A small image captioner, trained from scratch: encoder patch size [4, 4].
Rows from block 6 of the image encoder of a small image captioner, named by matrix and row number. Rows with one number belong to one neuron. Each number is 50 + 15 x the weight over its row's rms, rounded and kept within 0 to 99. All counts start at 0.
After each neuron's rows are labels from the 100 images, of 14848, where the neuron reaches its highest value: "strongest on" is what is common among them. Only what is clearly more common there than usual is listed. The data: drawn small creatures on textured ground. In brackets: how many of the 100.
# fc1: MLP up (encoder.blocks.6.mlp.fc1.weight, 256x128), inputs 64-127
# fc2: MLP down (encoder.blocks.6.mlp.fc2.weight, 128x256, transposed), outputs 64-127

fc1.17:50 60 46 32 38 58 18 39 76 43 47 22 54 53 43 66 43 37 48 45 49 54 47 48 74 46 44 45 56 68 85 28 50 72 01 55 47 36 13 39 65 46 24 60 68 51 34 59 47 28 75 61 59 24 34 71 62 57 27 29 48 43 56 33
fc2.17:46 33 42 74 53 81 47 55 37 49 39 37 42 31 56 76 50 67 57 49 66 35 62 44 27 33 38 59 44 38 66 66 63 50 32 53 32 56 60 77 60 31 52 64 32 51 72 80 42 46 18 43 62 39 44 50 70 55 64 66 58 40 62 58
strongest on: large (69); striped (60); red (43); colour: black (37)

fc1.177:29 66 72 42 47 45 49 46 44 55 29 62 43 47 44 63 54 42 48 42 38 40 57 52 47 38 49 63 33 69 76 45 77 55 33 66 58 46 18 58 87 39 50 50 46 38 38 77 60 27 52 65 47 51 23 60 37 68 91 41 58 55 51 27
fc2.177:43 45 58 54 78 34 49 44 63 69 35 70 68 51 44 84 65 77 73 30 79 74 47 38 40 49 47 60 44 52 21 51 37 49 51 44 34 63 53 69 38 48 50 72 50 54 41 36 52 65 72 48 73 79 54 53 71 59 23 33 81 52 62 29
strongest on: large (68); grey (45); scaly (41); colour: black (27)

fc1.56:50 64 55 26 78 62 61 32 54 47 61 62 47 62 54 42 36 51 37 58 52 52 42 46 27 81 59 29 49 60 71 45 59 53 19 50 35 52 44 53 58 21 64 45 49 47 69 62 69 42 56 42 49 49 39 64 23 37 58 98 25 43 38 50
fc2.56:64 57 44 49 54 43 39 59 37 47 49 64 87 40 70 49 39 81 44 35 46 42 48 39 36 41 49 62 61 27 63 60 85 47 50 34 68 18 66 52 10 53 70 33 44 52 83 17 51 77 40 53 63 38 56 22 31 41 36 48 43 66 70 48
strongest on: striped (62); butterfly (44); white (44)

fc1.193:40 47 75 75 49 73 54 46 42 27 39 48 55 28 43 36 67 38 47 27 53 51 47 55 75 63 25 43 15 30 69 63 40 30 71 16 61 44 47 36 43 46 10 21 55 66 48 45 69 38 49 43 27 69 54 44 42 43 42 43 36 71 41 53
fc2.193:83 72 63 63 59 33 37 26 43 66 46 54 47 63 46 58 40 37 40 55 79 69 47 58 37 36 77 61 47 45 28 64 48 61 35 67 37 54 64 62 53 55 67 64 26 59 68 60 81 73 38 46 35 39 27 48 68 81 51 64 63 55 19 39
strongest on: black (51); marbled (46); spider (42)

fc1.69:63 39 69 36 68 54 46 47 78 66 44 56 98 29 43 56 69 53 54 57 43 38 59 74 30 44 63 47 53 41 60 32 67 61 37 63 52 21 72 54 65 59 22 41 50 56 57 55 50 32 35 36 51 46 55 33 33 45 34 17 47 64 35 41
fc2.69:56 52 41 58 56 47 74 20 71 51 17 45 42 44 73 57 41 45 56 66 62 45 31 47 39 36 52 90 55 45 13 52 52 61 62 53 53 52 60 49 48 58 72 57 64 59 65 54 76 30 36 45 63 38 65 54 37 40 60 67 55 21 65 26
strongest on: black (65); snail (29)

fc1.101:58 36 63 58 31 45 27 74 54 42 58 60 30 36 25 56 65 62 32 45 43 52 62 70 82 41 53 33 48 57 34 41 42 27 72 54 52 51 61 37 26 52 59 25 70 53 63 45 51 47 44 38 68 68 62 48 44 74 37 24 54 57 50 77
fc2.101:47 66 54 68 67 59 57 60 38 50 74 32 53 39 35 62 24 49 49 24 64 46 67 45 69 39 32 40 47 36 43 36 49 49 37 64 15 66 55 42 70 59 82 73 52 65 60 42 53 75 74 56 36 60 31 49 52 33 69 48 50 66 12 80
strongest on: black (90); plain (56); snake (35)

fc1.174:44 12 71 37 61 56 46 41 63 50 44 33 63 39 34 55 25 47 55 45 58 51 42 46 54 56 62 51 71 81 51 44 71 64 40 38 19 62 46 29 64 82 47 39 42 23 68 59 57 47 74 53 64 54 42 44 27 49 59 41 50 22 47 60
fc2.174:60 75 40 53 12 23 35 41 26 55 40 54 37 49 48 17 58 45 49 60 38 59 24 58 42 66 46 45 23 26 66 39 51 45 50 54 53 27 05 54 28 34 47 54 70 57 64 28 48 32 61 48 36 38 38 52 80 49 30 38 38 58 62 36
strongest on: large (70); dotted (52); dragonfly (51)

fc1.96:45 58 47 76 40 67 34 64 35 56 47 66 59 76 34 71 42 48 64 50 45 67 56 54 48 37 58 55 43 43 65 66 53 47 30 73 34 44 70 60 50 29 66 41 56 40 58 18 44 23 65 33 49 74 34 66 51 34 53 58 62 21 67 45
fc2.96:67 53 46 63 57 51 77 54 35 56 43 73 47 46 42 53 61 29 50 70 44 48 57 42 54 64 31 49 58 64 71 60 43 54 77 65 43 32 55 69 52 43 73 61 41 40 53 44 39 39 36 32 74 62 40 10 61 54 40 45 53 44 49 54
strongest on: black (47); caterpillar (45)

fc1.247:55 30 39 25 91 56 57 45 46 65 65 50 55 69 17 59 44 79 25 34 73 46 27 27 37 30 55 30 32 54 45 46 23 44 46 60 47 55 64 61 52 60 34 38 42 37 70 48 71 37 37 44 33 58 43 59 32 65 45 52 39 55 51 87
fc2.247:47 70 47 66 53 66 40 29 54 29 50 40 66 74 46 70 00 39 31 52 56 53 58 57 66 40 28 42 66 49 42 43 43 48 74 24 66 34 68 43 51 64 43 89 68 54 42 66 56 36 47 40 54 47 73 35 88 51 58 53 77 37 66 67
strongest on: striped (79); orange (40)

fc1.158:50 56 57 14 35 37 47 54 46 67 71 33 28 20 57 45 73 54 58 36 30 61 26 60 22 43 53 50 28 42 69 73 30 41 43 66 63 43 64 83 37 48 62 52 43 62 72 57 43 63 30 02 31 35 34 46 63 55 46 41 48 54 57 56
fc2.158:31 64 43 38 34 66 29 28 49 26 58 41 44 48 51 49 09 69 41 75 43 51 85 60 53 55 49 97 81 52 37 66 37 45 61 74 75 84 33 29 50 52 36 73 58 47 55 60 55 51 43 71 57 26 50 59 57 28 62 54 69 66 53 37
strongest on: black (72); plain (58)